{"dataset": "single printed letters, digits and signs in grey, bent and noisy", "horizontal_flip": false, "shampoo_beta": 0.95, "batch_size": 256, "warmup_steps": 190}
Rows from block 5 of a small image flow-matching model, named by matrix and row number. Rows with one number belong to one channel. Each number is 128 + 24 x the weight over its row's rms, rounded and kept within 0 to 255. All counts start at 0. Numbers have three digits each.
After each channel's rows are labels from the 100 images, of 14848 (inputs lightly noised), where the channel reaches its highest value: "colour at peak" is the nearest of a few named colours to the mean colour under the peak. Only what is clearly more common there than usual is listed. The data: single printed letters, digits and signs in grey, bent and noisy.
# convs0: first 3x3 conv (model.enc.2.1.convs.0.weight, 128x128x3x3, standardized in use, each kernel summed), inputs 0-127
# convs1: second 3x3 conv (model.enc.2.1.convs.1.weight, 128x128x3x3, standardized in use, transposed, each kernel summed), outputs 0-127

convs0.114:133169138134162153078117094152114120136137151111122122125141132160090109077121117134097158120100120132183130099217153136125104107190129125140118203185147129128108121152122133125089134165147114112130110181149121118106091150111119111117170163102113135105115109162104136123126115176113112131147108150120108108116119124124138134131109107102134133095122114115142119141127115111125116132154
convs1.114:159122102112151117138103160157097089104133152133109153164150164114147136128131128111152110149121143154092115110069133168138124131128138112145137108110141099189125143111137160112163132121149153152131120076099143123122100139135167088136139145147094098151146137140141107111167136141139174131125185092087110152143120113162121098104124133176133092132153139121075159150109133101090101144137
colour at peak: black

convs0.84:060107122089070104147162144116145144146118156186133118124145122111165119113151173165150117120085111118099127172096093105139143119120133135111109088112127113148145125153103117126093126118151120130119114153104126170109129113155120164131099126144156132084150162126091126133134119092152123150105085117116100070148090115142140101139141123131135117101137180129145096151166136109119162137128
convs1.84:125140085079134137134119125124141155123164112147117121139132103165113159154131140126160161195141088134126178133149097149136120118113125199108120136150116136150152154107126158136101156167117145094116117139134137128163166150163115123131078119128104135116119108159141097172139141179124096187143152126073112150094145139116160131128112112105100159115146126158113114136102119162135119122150
colour at peak: white

convs0.79:109135149109117135102157163094160114132149152117142102111119076105136117083088139151117139100067164124144093134155110106150068140152164151148141143140103118113137133147115156067130153125141171118148135115152117116091139107113153153127125129133176118123110101121094144136112130110126097129118096100146159114104112159104056135087105127110119109094092145128122100088125150123139106133114
convs1.79:150142112093147146120084164142090087081129108098113116117125125130131137127170105126169149149146110127126124103158128142109169120164142135114108161158160167164093110122120163162091158155136087105140142116096102095183128140113158140123128132107100122147111138130133128140150149179098174183129142109090100141142106144155128132121121152136115148146193135137130146116127130154124107100159
colour at peak: white

convs0.34:134126139119144144120083130148091093137152111103136148121113101124129089104074107100076130074107108107157104155149103113119126143114143145153160127119118132108102094128129164113141155113131107125174153153176125148127164113082153094109155109124093159096116099094115162119122146125124121118136095135100129095130113141128120160096098154097128104110105095144086104091098081154164136142126
convs1.34:129146092136118153130118084109113137198099118120159138114164137124156149134109152113104160129143140116128111048099065123139109111131165131132116104071097148106127106120090123089100129112106111108130120113174133117143169099105132095137150109125091153156132125122100128119081182156110124143118133117101141159132132127106118140102132141072130133155122114172124106106122098141109134134118
colour at peak: black

convs0.113:128102106128132154132105112139111102171173111114147157093116118148160123116107080089126149124114102121180112100174142099098120135157154111110129153162107143108086100102140127127119121135156107121139111172174098102120133155105112097095168119103094121116148124101120109088109164145139093167149105156105104104155112100160148121118151135143148097122156101152108124142093095117128153162157
convs1.113:115116097114102137162140108119121136163099138130141128103127110100131108143138127165140125100134130117087100094085075136132112108077123131121103102092088170113127137114085079095111102067109121111115088120148127156097128106111093121113121110122149116152135126112112111131098162132130102137107123145135198156157102143128138092129148132126124121171109105149146135138098125082089172162106
colour at peak: black

convs0.86:073143115075100113166169144071144136138134071144137115136080132103110111103129164160121139168069140096100092119106102123133119148113114137141121086120086088093143118119121153122116155138117100114118149121133110135110146101166169167129085117131169132114125117150120144130135113121130145119116135124140143141127110156100123149146133116132083133089129181158144113117164155142164128104112
convs1.86:124067135155107117118109170131115137112104097123127157122144153130097135103148124146178143175140091107138130146199145134141170108116120089088116160151108139101103139076104142143131096160128113139118130140105127151144151142131149173100078094121125151109130135099167122153132118138112128154104133124115116110140165158102151125150102138103126143106090165163142126118157154134167107138177
colour at peak: white

convs0.61:126160155142080111107167152060146127089119132135123118166081099113133111084099152154092084120099155132130110135145158106140095139115091136139144146118158101110131108181119144125160150098105124094127170118121143139134119118108112177168123124134141113137098091103112136156165110133118139093144103119158133133093155137126071139108096122139137155094142138098152097128142142161142120123131
convs1.61:101112150156144116150111119126124107112152120177127152124151099173120138126134142104148179154167105129131154099126160112109108128135089162128160139123144085137121107095119182128073150159141134105113133145138134091125163173146166085131083132109150160105120127144144101162145135170116128171143135119119094106113162114087143122122085107084144144124116150140099138121154138126155083112147
colour at peak: white

convs0.59:143138135141096084136155147132137154084105152157091098137130123107105131160135149152119082171152125160094147164097148138149141148100116141124138088087160131132148154156153138121142145123104136104149149114104153123149150116178159150138110125116136168117102140142165146152147073103110146093084151099141143145107118141093138141131124149124137165099147160090139145162145161127127094084089
convs1.59:139149131148176138098122136160132119073153117130118130149136147126147143122155128123205158137138147121131157147162152116104154117157120153124135198179121148116135129117161196176149193168141141125121152115126146104167150149158127137140140112113112138112111147115152155137176127154133152149151138127100110125146123138128117135132149123113124182115145130122124147145146152171144110148173
colour at peak: white

convs0.116:085134114108104128118125119082117098148087143137153155132140149158123119107130165176150119134112139112125107116091076153121101089100117132129108110132098122130125110147081131141090121077168121098082131105088163127107089146142112150131133096117156097128160150159081097126106136103178127129121089124152116144151114152141124126120141101166103117133092155140137104128161143121127159167171
convs1.116:132130163116121075110196138138180168095136154137111130140109089151136107105119122118124078129116126110150132180146140088131132187121114118096147132141137129136078135169152097148182100137166118090109145146075119153120097117137124145130137141127179108112138140147133137174161078117140119084140148117151130099127109124164119094141115101144122128129136122094130127104135155122134136118139
colour at peak: white

convs0.13:135192117136125150130146135130112130145125128173122108115138110105100099105095146189123129138108173121108150116110104159109126088123136126140116112119140154186183156144120111113130099085127152126105132106109175109112117128117110156167105104121148094155136154159083116120083136106142140120087091106157132170130149133135099106113130090155107133148106163138168124114158175121097118139125
convs1.13:137136155080118108116145125134154157134113123110124145143053140112112132098128126107097083095143093144170131143164145087126135149141179136106121124137098178106109121103121117131164063145156146132124087180127139131110126110132084128138136112123143117122142130090153189155154152086124109123154121143135153134150150140116146118123123151115116123122091110130141107114137150150130139059092
colour at peak: white

convs0.105:176115110144127116105107098185107121123173126106122134119121130133143159148163100079145150145157092138129136093146168099112141146165123122100123165152137099121108151101147123157106113190115115180171118148162115091138129155107137082098137149174091150113113096137180125114142114161121145143133136144104115119119152096122146126149127164107163131099163109140104147140119119121108101108133
convs1.105:147141121143162167107113172138133097122130160126127151126113144163161143095141135134198161194148152134112160117145126179137122118131098148124147141161108098103137172118146174128126157148135159118121119117117167093126134155184137111148113142136139100104130122163161100148143133151179128110140123114081096142093107117158112125103129106139129169118159165143107134123143149146124123174143
colour at peak: black

convs0.67:141176127191161091129112113141134120092096186132089115150162144124142158170143091105133099121139144168124150112122153166129128156150107124144140129110174144163132170127175144138170149116115160126116111121093174132167125139134123117137101138134121107169120149156144140113157092124116132102106143090141110137105162107129138155149124176109173147128127117097161150128115116142127097114097
convs1.67:111159125158141116089111087129119099121160113114101123131108135138143131093132112123111110087092155145168136144120154130111167155176118157148145191167150120115116124151153129149124180123110099140129171138134132073140120128113124108129174134095059130121128118131109094085138144114161133107144144123167116117116141120156140139097177095145152130106126154078136124146162160130115114162143
colour at peak: white

convs0.63:126167150134121102117152133127141159094088136171093093147127139094111119127143164168132094149116161137098154159091115148143146115091125134136145111098148098147170156155108127123122135112118148138119146082101147147137133091149138159183102126137153132135109126157133134150134102092111169097095152090168135164120140155096096132137129127119107162110102157103168136115172163133133105095090
convs1.63:123094175155151126090115152117122143085095137108145110158136138135113121107121126111108115090121113104145115151116159099145125133148127085137144113116169118160088087118128124164129104159200120121127173135126135130111137120122094132129113113162128136099074158140119163134152077118091156107157160129147114079110149117120120112173107116115101113107127144103096128121134088148177112079125
colour at peak: white

convs0.103:142112098129168154130101093141109107136138124106150166106147135165160147142117093086134172136166085147157124106178139117098117136189154104098131187165133148124090118097152114136118118152141117136134105158157119103119127158115115083100159144120091124120126111119137126089132153168127105151162129160093101122124119093139145116122132134118160111132146092147089141140089095117114132149161
convs1.103:137152101088145141165138132124123117139124149125115145146148136104190158143139137143156146171156137116102126096092079135127115058105123146155123128125101135114113152103114146101090157072102161127146096088139149132148129125130122101147153133137146129142148138103160078148148133147139134114116139110113184173137110150160129124121163127123150173168154126142131162134132143096086155172135
colour at peak: black

convs0.51:138104119139126163105106145159112095138151110079129137134113113149138125144149096078119161132124092089134099140156141094128135158121135132136121145127098126098084100105131153102137162154126116152143126152157071144122161116101159095087137146151119148081123100088138166128149144163111093144132107157091139078124100123122140152141124175103145102134155077140090123126095084133147125120140
convs1.51:135158119119138165115074064102105106151141118125130147099139141135133136180149128125132170175134124130109145067130095124153116103147126152127125128121064129105168137105084156098065176139104099115119116118123121125127135124143151135131119141110108150130122127129131112123083167151116107153121128140075125152115141134088151143099149137081118161129135131175147116117116092131108102153157
colour at peak: black

convs0.26:163109110124176157127134099144138164121150110161138151090125132141106134096168112136157121161124111192137168129154186150132122108171132127087113155192165117167132150115157102167084100144135111162129107124110164109101090159123115133167162165109103123120138115157135119104117135143146108143152126138105106128126121097147153102142146111140117132104145138122128145151143125085093109137150
convs1.26:154135141105132105099148169139094107137105160118109136130116141123174117123127119106135123143126150121105115070099109181134130110134148117122155128136107089155134141079132157127111121134142137131179085134093133097123107125168144097176140142104117082126129120114153096119149130154135135065099138090105111152067077122156105115129113106117160074110124119097103108104136123127087122113153
colour at peak: black

convs0.27:196147095108165142128125129147121091122142121151121141107104114147114122122100075104152154164158124141123136099155157162084125126172111103098113154151113141118120169059153108120116117133127115145112095152139125100112124162104146112110151157111119129158161164138146100078127147148145093129151126151092100173143104110127152109143162115150123083135145119146127168163126113100105141133147
convs1.27:140138128085128155172126166129126133130130123169089114136126141077140139137166137166173136151155114147087136103123118139153136128106107152110128119137102121124120149111125126121056139084105150125111100092137140148119112125123118109134136097126119081141172113127133073136137170153151120124100138138092170171152102122131106135110149131189150150149136123168117140155098168120082149168127
colour at peak: black

convs0.82:082137116142112118155142131106130140142106147161126119102133131123126106096128148168118101131083160128102135154072104136128113086098133124132098089113097121163158156144101114125125100108158123097105141102106146125122112106162094166172119093103153112144159184141093086143108126087148101123126120093172132115165117161140122113127132100156097128139101164135190131123155154123121156147120
convs1.82:119123148129124102132150128135147154091140116129109128138111140103137106100121120117134095098102128149152135152120183106121123145161167137089118171154129191145112116098141135142135099144174122126140126186080126131137108129122079146093099123149142125112107134112165148121159109086108117117143115141130116113137123098115125103159109107144116088136090134036124077103118090145139132085132
colour at peak: white

convs0.55:078121142082111141125147152133129147130114158140126125135108105117116085129102177157099090119070136113135092172116123153171097130094116153144114104127077160131146118138116147091134132071137116076108139118102130158102128117129137177143116098110160135132142142123085120154119134108147122111107101125134161125147088181124111136098121094177110118111108160129152084131153152124151140129126
convs1.55:155127158199141119096130152141127139107125122132135110138122115163139104085109138129124132114117144114138149191141165121123153148128112116133151158138122134151144129120135133163181141180129110144137181132115129123109147139159084155122096103124146140077103137133160181122133085106106161124145164167132112130114175117128128155155097139115112172085134145119132099126108093174162120106158
colour at peak: white

convs0.46:100134144110095107102145168093149131090104111138096117158104108128105117132137169176109113150114142102080126122096114127149125130093096155150141074097106097108134129144097161113128159106095115118107167102093141153124135120137153175147095125136173131126122133140123143181145102108117156093097129100154163130113135180114104150135112130135102140101110154100149123125152167161168111107114
convs1.46:096089164152110117099122140137147110105144107141112114111151102146084129125111125131113142081095137104130112105137134113158129151146120125132126132130144118103100101162137163150137164188137108121127172138145108105134129131093161129115103128155133142084085112127104143147091107141065147146120118141153090087117129141100152128166085130104115107095136144134087099110126128129208085095121
colour at peak: white

convs0.100:113156174163121092125152154092144145085075152154106119165123127114112119134121137155116089143144162129098133147092138130141135132117087143158165101104160115104120127145126152133154155101096131128111164089070135134152131131121126152157106120130135119158117145155127134141145078093131159069111139087167137152101170140113097153129134116139117143128102139081159142150137153159160116099112
convs1.100:102141162192154095117133145130129133144133168124129150124142139167124123111087153115091102080094157111155109095130148124150131148178134116189154132134163106123114107196142133151114142145127099111147173140120121132135085150104139132149144124146124134119096132142115125104140107113132146105125139121196088122113131092157084141146126111121132133076124150076106111128154143127170115137128
colour at peak: white

convs0.22:182144108163181111114122096130097126105140157160110133132143144151124118125120078132128123139155115154151155132164178175108109117170093087112122154159153164134128138121164093151143098119128114104109107115108133117139110181118104093125131123105097107158134159156134130096110113129139136105155143139147098174128146082148137104140149120165158132151129133111157169178133146098092128139153
convs1.22:131153141120135100134153130103148109119138161128123146140090137125176147089098157101129112116140120125110089126116142133117116167134100116101147134117152042130126155137173123153111108120108115129154139114130147139103090144135138097157138145133141078129156129136140137125168116128168136066160131093139110119106110078180124113111163135152169110110132119079085141135154152111083131154161
colour at peak: black

convs0.99:133116108132164152130119077132084096130139116115138155114144123186150116119091109100114137120137102105152144095164135123113104129187149105100124191160125115129114127149139127121100131135133121131149091170163107115137122171103119099122170156106106126097132116134122113080103142146142095143172089136098102107122092083140157124106128151125169119096137113127105139130124110097094136167170
convs1.99:147127112113118126146158099122097143150095151116122142134155130111158075137111140157141155143123163130094138139101092137122120101109115139167131118121084152122132144105103080096114110053118154150107103138133124172127124125149081129128143136096163122154138158126143099115133112126166129120131142122161179140140091149159077129139160106132148133180125107132176154138125114116110164191136
colour at peak: black

convs0.123:154098109144150149110080098132083104142145126122106142131113131149144133119121078119178138152129103123153134100169148124094106131159149084116122178159141141127095132107116114108116118118157125123109109144149093098134112160111097104115155114086089108114162160119128114081102156144154108170131116141124093137158115092164149115143178121165150107136134110135139163168106119110107132175159
convs1.123:143099111115101127162150129115099153110128136163097120128116103063116134125113124149165096132172149158089140131111124161120120104111137141121104119136093160101133140139104114106132124096124170122136094086100160146091110116142092089117124128123165100125145097106122098119124138112128125128108109142169168148158115105154096113111123158196142113170125098114126140154085147103078161169133
colour at peak: black

convs0.37:117166130133115110136161136112142151089092123145109115140143140117119147149169176160120113136130155139091154134088108142150145118107116144133141082073143103147174145146109112115121118112111152126117136092097174150154106108171140143170118135135170128150108138142146122172124102097102162109097162092143147178108142157107137122139120126112124179129107165105146138115164181138111109105095
convs1.37:142112157138145115106108142127145144098150135117137109160111145132101145128141122131109125135152111113141148182166176123111164153180122147121155169177161114161127138149187158164150168177167118132137151123111143106161143141119130169116135128159147161088092124130139161142152100124124162145162136123088121107133169117113146154130110127139109131091153114123097136143142115164190123098144
colour at peak: white

convs0.50:131141138155119085149160163107154141090098130130099089160121113104093145153141147136112115156164152134087149136073145140153142146112107154133162091087137103129145143147135132134137138123100166131123148107107143165160131087150147149165078121145161153148106110130162141164169095111100151097118167114133151154107158155090123137138116143108118153132134144095144161123155157149141116092092
convs1.50:110131164140130124090130119137122105110141123126126126105138100143113127106112125127139129111095161103147086121143145115154131130168115145162153172158150114093106123198170176154129191177129107129139191096139133081132111127100138139094130129131110162085092125123104123106117116133089168138102130127163111104125112119136110148156112143137123123086137132114082110124144158137183124148154
colour at peak: white

convs0.112:149122086144120177108091120177096113150175075089142118134136124148154140170133080121140165138144129116163123128150154125093110135127137111123129134144122155116107124101139121087132133140119103153173132118170105128120143153099126095105136141121095141109138096078150126082116148170125119167103132165137125123149107115141123143114128134139188100144156075140117137112065096123133120149143
convs1.112:153101112137138126169137159135137129119124153151136147162111145136147129135125132139145127173187147146084162175130121145150145110123115146174156123137156110112181147137148113144152136116116161164120118135105177154149142163182107122141147144129150116158158132153153115133179099136188125115143137140090146150106152133145113149137148133188152143130140111147152139186116136152095158161146
colour at peak: black

convs0.83:126141163127093100114130171110126132083105118104123105165108100106116121142122145136109114114138145113104095138131115103152108154116089158161158100109113121106089105128119174094164171133088130125148176123129105154126162114112150144130101131132133157125104104098138173149153094102113148100113125108148188115090130155098102176126104153112122129123112114105130115112114135182177097096110
convs1.83:094127133158127138099104114145132098133171089127112112088150098141109124116121120132150137108097159122164121094152139119134118134169105147142139182152137111095122094174144180136123180161095108096116185099139096074148119121090158148113129118128094156092118106113089112120091134134096136141115108122165093094125135134130128158125116119121116122096157154144111113113142126134178102149151
colour at peak: white

convs0.20:143163135179173104133146137123123142110100157152126133142168167166123170120140093095130121133161122146108130140120150144105120120163090107119127154113157116123151142132166103164145115135099127139086137103093152100174112150153092095149107116131100100153106122177155121127158095128119147100167179117139136159105167104137131123160120117106150163146124127112155175156151143146102098102145
convs1.20:144170160097167140121152150123155110108156180121120140127125084127136108108133123124157142114119114134122110158152141105127123182157088097113137149141149109110123130170161109159120115147110120123123131145090126153104093153106155165116151152118134105158147151125122132123147139102182154072132123121159107119146128117187137096141160093180140127102118137062141116147148163136107134149166
colour at peak: black

convs0.25:146148165165135135118124141164128110127168108091116114131133112128125160162145109111121135112134149104144113121140179061119122120118151111144158142129196141092098108155133129086113130138111103150160146139130086122171134112087115110141116163157099160140098103093160147132103119157089153160115140161150168148116164133125102135131088128128154135145140081111133135102081105152152108123109
convs1.25:185139125158162118140123171137140114097135139131139147156112154150130161132158156132147139171170134143115157171123151146143136143143113144157163136156147082108155139127151134173154183140129162154108146119085146126147135164182155127146133137157151130122140125143163120129182104155154165143154149131091114154091156132133132150123117161150155159110164147139115166172135145158141122139137
colour at peak: black

convs0.19:154146135137134127116143093144149182123131115135143158156160109127104115129133128134103144104165108149127172137165116102144101137157099134110123130160109114101173156098129114137118117162114118202130117145125101135127086171119126108109134177143114134089112122170166140112113125156137191129127179143133128147067149123146107122162105128114156178110111130120120169137156150117092105134151
convs1.19:128145166153149159135160139096159108139083168113117095205146109104190156135136152145146105171109138135107126161143121150094135151131108129138142127137139126127133134139119118114139099140134121151118121133132139143117128156126131136176140178142160169140133153108148095110151112120193142104120112144142132124128156139150132158149173125171142185166165146116153148153168132153116159153143
colour at peak: black

convs0.95:155123126172130085187137115143134139132113112111119090129143141094141172170115116083139128125172159124097162108082157126140129129092119121107136111111136118111136134102152113146155125125089125167123147126116109128186136130165168112143104166166117160171119118111173130125136077143096126110147171109144149160141163132142152153175139126116159134158151109115115168156116111147139134107108
convs1.95:124130157153133105092102142131129114100175126118112136168119128156125155129174126123119167165114126131131146156159125115127161164179122162143165175161148106099127127149168198148141177147116142132145177106135121098166131113145137159108121136135130163098109140147155143155127115148115173158157136136124100128104158147103154166116119131124121147077144145112114152157133144141177111104138
colour at peak: white

convs0.73:131147143098088149128113147100124130124171160140127122138055087153158100104134128170118118169082153122122104109123146088132108148094099123147110102121118134094136092132104142078136146084114081074115145110114143134097128121113132168121120120135135099131153134109105128154141153121136110147127092125169139128161100146144097141129131113167094106161170117149174150158109172136120140131126
convs1.73:137100141130089131109146132096157130116130119126137128112062084108103147120103131119120115125117093148149118172128111103104108153071156107108128125134122152176115125106114098136172031137159161119117140151125134146105138142165115107125084128123164113159176127129141164141145125122121137098133102147107176127145160152074142098141154160138118135130096107143146128151135146141120138124103
colour at peak: white

convs0.65:146082083148136127147105102157110137130169095102127131115153136140172158153127094094109166132146090113141127137124167101119147125129131111091105131129112146110098110078170104105127107168121087156160122176148093124141133116112156104100128153136103159127120133104172128116147126161102118163142149155106115108147118106149148111149123139120186124156191097126099154146098108105121147143136
convs1.65:164118072134135144133132118120105144144135127130145154133133165126128135145161113127142148171168150139064152165086133155158134090088084158158121082107113097142190149135114130127142154098081168147115104133133132157137156145131108113140145134131131114166141136139113139125151143141153119165145163136102159167146138142125160108101165141143143131129119106161129152187083123124102142157128
colour at peak: black

convs0.1:103139144102094109122153163095158113111095115143115112174128112130102123140145200202116129155131161117108116121109112129136125118108124132144125111121122101104158124149117129124118126115119129113102156111115147153123115114149154175165104128153187119144105116160119120175144111114114168104112153128164145164104153189105105131128109106119105150112107180110151126118172181146136107111118
convs1.1:112093150146133095110118145130143117099139109131094112104123110133093121120105131127099127085101122099150114138140150117129112146157153106124123143142163111136091093152132151165153122173162107105118158144105101107127111128099145142105094136146141155080081114111123155139128089126074150135131130142147097077090128126112137123178085116118104113106139157107090109125122117145205096075136
colour at peak: white

convs0.92:127113086100138176122094101138098111171151115113165152092130129141138110090111086105133157122114109134165129128170129122098124123144170114103114153162115149139121119111119113125112110131166118122137087159174111117106127148106115105113162127106107113106148124117109110085097177148159087163151106154093099119153091089146134104120140131146124102113141110176107116136112097099100157167165
convs1.92:133117097091094139148119133120099118157111111118129141102115143105135127139146107131126118119152126118104107101090090152123111099080169109120090083075080146133124124102107097074111101080133141124117087102147101137097124095117111100129124100116133094157141106114117116130100159127113099127100130129128188175131109132107137098104139151120125112187125111151110136094099130097081151133097
colour at peak: black

convs0.80:135091078145126103151106090143117129131191078144159122105139123137179188118148113132124135140122098151145133156073121133112174121122130108080131130124120119131129131114185099152094108159137085147155110176153126106136113131138121088108119160151129127126144137151125112114135128126146115130175120128090086109152117085139124106149131134156154142122188140148114134150158134104114166142128
convs1.80:139125066111109140160130121110140149156148137136152137136142109137125134171159119124124127156171110143089164178119117120123106094054084137114131088108130105137176143098088106106125110092107159157121084151142138160138163142144107103117128120114156126165167139143127143144146117140145115164144156140104169135154145142115177126107152160144113127160114122143149150171094133128107152151121
colour at peak: black

convs0.71:191098094156139131151100116138096095133154134112129131112149136136119156132119062092144122130162136159167141142150154125073132130165171104118137180132141160168103130118150099131133103124152142140146116139164114129168116148120127100126159134106090123167120138118148118064118127167125125160155150146129100136148143089162120117119137127147173105151138087117118147127086092127113140150140
convs1.71:155144115102148127149134115141100122172115127117123151137128140122209172136134137122149179152186133115102117102114119155135119080124137152147119130117096121106113142116125160126141160085084174140128106103139134131129122108150129106121163128112118105148129125111125104137127166134128105100130112119085157196111111132150106128128144164135156181151123103165145154126135169122086164179127
colour at peak: black

convs0.66:127140163123119102111147169106139159079077164158084112168077098106102093108121147149120100143112164107093116140121130126150122139110091129162140101115117119106133139152104172107164164107102140120108154092088112160124141125121157162143105129129140141134117122134122160142146100092116136085104121099167158130109105146114093162132107126132111122124105147085147117129137137170166108089103
convs1.66:083129142163103127083108105133152110125160116136114118103130109149113125107114131130122106081082163143165097097156162102147132160165109136149147175155151124078122115190164153142124176154111103116151166124141126089158096127088160147131139140146109140095103119107089135107086126103104127130123123119172083097126141111137129141126116092128122110100127147098138124129156122135164099128127
colour at peak: white

convs0.118:121097105132139151101127113107124131126130089110133162097132160189126148129176114134141162166153099122105110146118151121110076102132117093106087139139117096084111105140138108130105102136134074140093137158109103085116094170145114115119156131133129124128162156144137100131137141168145129143154156156151116150149129105142158102171162092153129130099144133142119148165128176103122124154181
convs1.118:146156136118127123121126145116120136111157166115115115199103098123150133136148155134143124165117097119129128172144126116112118144119063124123152146151129109106132145119100110137130105116127128107088104154092154154117137140164106139141135121126182099114176143134152114171176090109194134070125125138140144094127134136168162134132152133139131138129143123101148125138199148141127167130175
colour at peak: black

convs0.89:161107087157153134156138085167106135137164122131134132097149149137151161143153092097139149140154089162159156146135154133118172119135141107074109144148144150147128133099162081144123084170152131146143081151143130113162119149153114094130139155117101128128131138146148113112135137177119101151156137153088103125146122087152169098139144137128176146143165115141115153149122124100082136134138
convs1.89:153107076122136136158121111134115112152113133121132135144140146112124141130134134126142143161173143142060128166073124159159139099076081165177143097106113108144188149127127136125144155098099163154108108140134140155143132129145105095133141116131142111147156126135126138119164148132149135171127175123106153158160134138130150112141134147151116120140143092145133159188075140129110148170121
colour at peak: black

convs0.54:087154138131080126116153137090133148114113189130120132144115073126121097151139166148101110109102107126113110157104117109146147179077112151169152099102109109121136137160091167117175161115102146102123133114116156150128173125146142150123089106133155135106118127111111159162139102115129123110112108092146166099118108156115110176120103146133132154089119135118150125116117138169159115104103
convs1.54:093104156160151126086122112141112127091154103157126117117129109138123112114101111126129122089083152118145130119117157119131124129158132140145137178142154136095106108179139177155126198153150091112145195119121099095145112125104141148116129134128115153086083115122108117088102114132093148125109121125157069098094141119122115145129093122114110108111122141112102118091145111134175088129130
colour at peak: white

convs0.49:120105106096135169129108110124103107167149114121168165093112118146142104086102091113137144123105106126156114125158120126098118125139149099116104150163098141127112109103113119130117116127165110105118095153158108107101115159112114108103156117091114099109165135127098104095093175139177091147151094147104096113156089099158126112115145116159114091111138115166106109141114111101114164170170
convs1.49:108120087092085137146126128130103118161107106117143137102124130112144125147146113136122115121138118123122112095097082149125099095083159115120097090079086141146124116094105092071114091087122130125117085112139105134094129087114101107127115096114131086156144116111111113133094165120117100114093109133133182170138113135104141109110131135117131113190109117153123138101095132092086148141108
colour at peak: black

convs0.91:097141158121109109106189157098175122113116161148118112097063071123096085115123147140100141118090162088081139099105139082125146143119122165151153101121126100096116114148117172136127164137103125124137154119118132122123148147113169136120097136146154154113134124130130145166151108100126145089127105102140140119097124154108096153126096147142114125083125156125100109122120140152159106093120
convs1.91:102105186190156128102089180133108122112151106133144122153163157143132126120125154110106146142089120137130127121152141135139158130181164133141119162137127119119131122134172143141124161179151121150128168159132116123158128127090154112112138115122104162112097118146132154140097108086114180142137100148112079089127141125090105137121105140090129153077108137135134106121176132141173119122145
colour at peak: white

convs0.101:102148148108086114132139128112146143120094139155133141144130122127124124115129184200154101146110156135112127105109084133120114083089092130140109106126115159125128119136107124123121102091147144105088129091094174138122124155153100167143119110116158099161153154146076112140112134087163145112101116108178154160149136169133109123112151093163100139159102175134171115129135148134134135124118
convs1.101:091103165143141093101151122140158130112131126124123144122125125129121112097103126121084096072083137109150118145146167117152130160160136119153144132148153112127115113185175127158129129109158115139148145140115104128129075142104135178116128140160142116103086133127120151122133079112113133109129123132175091086104111115124105123147104086128132121074109142056117092106164135103153117104123
colour at peak: white

convs0.70:145142100107128150104100124148139158101144103088123140099167160173161171150201115092141144151142087115114143194120171148168157115106134128114099139116113122141124144094125111118111114156114119156142094148120120153132111143159153102105135151180155156116120126120186118140150118157131130149135151135096105124132080110142118088150122129144139148098176109110110134154120121099120131117137
convs1.70:163142114151173122119127141133121129152129130118146158183130171140142154164157140130160170213154129148113169149121117118129137123125111130136137134139097080130149151090147118109114144150129159128088123098131121119148179141150128120133127129102151131147172132122142129151141132141154138141148143145076149148142133145133152138128154160096134188129142116195130173166143122140117159159164
colour at peak: black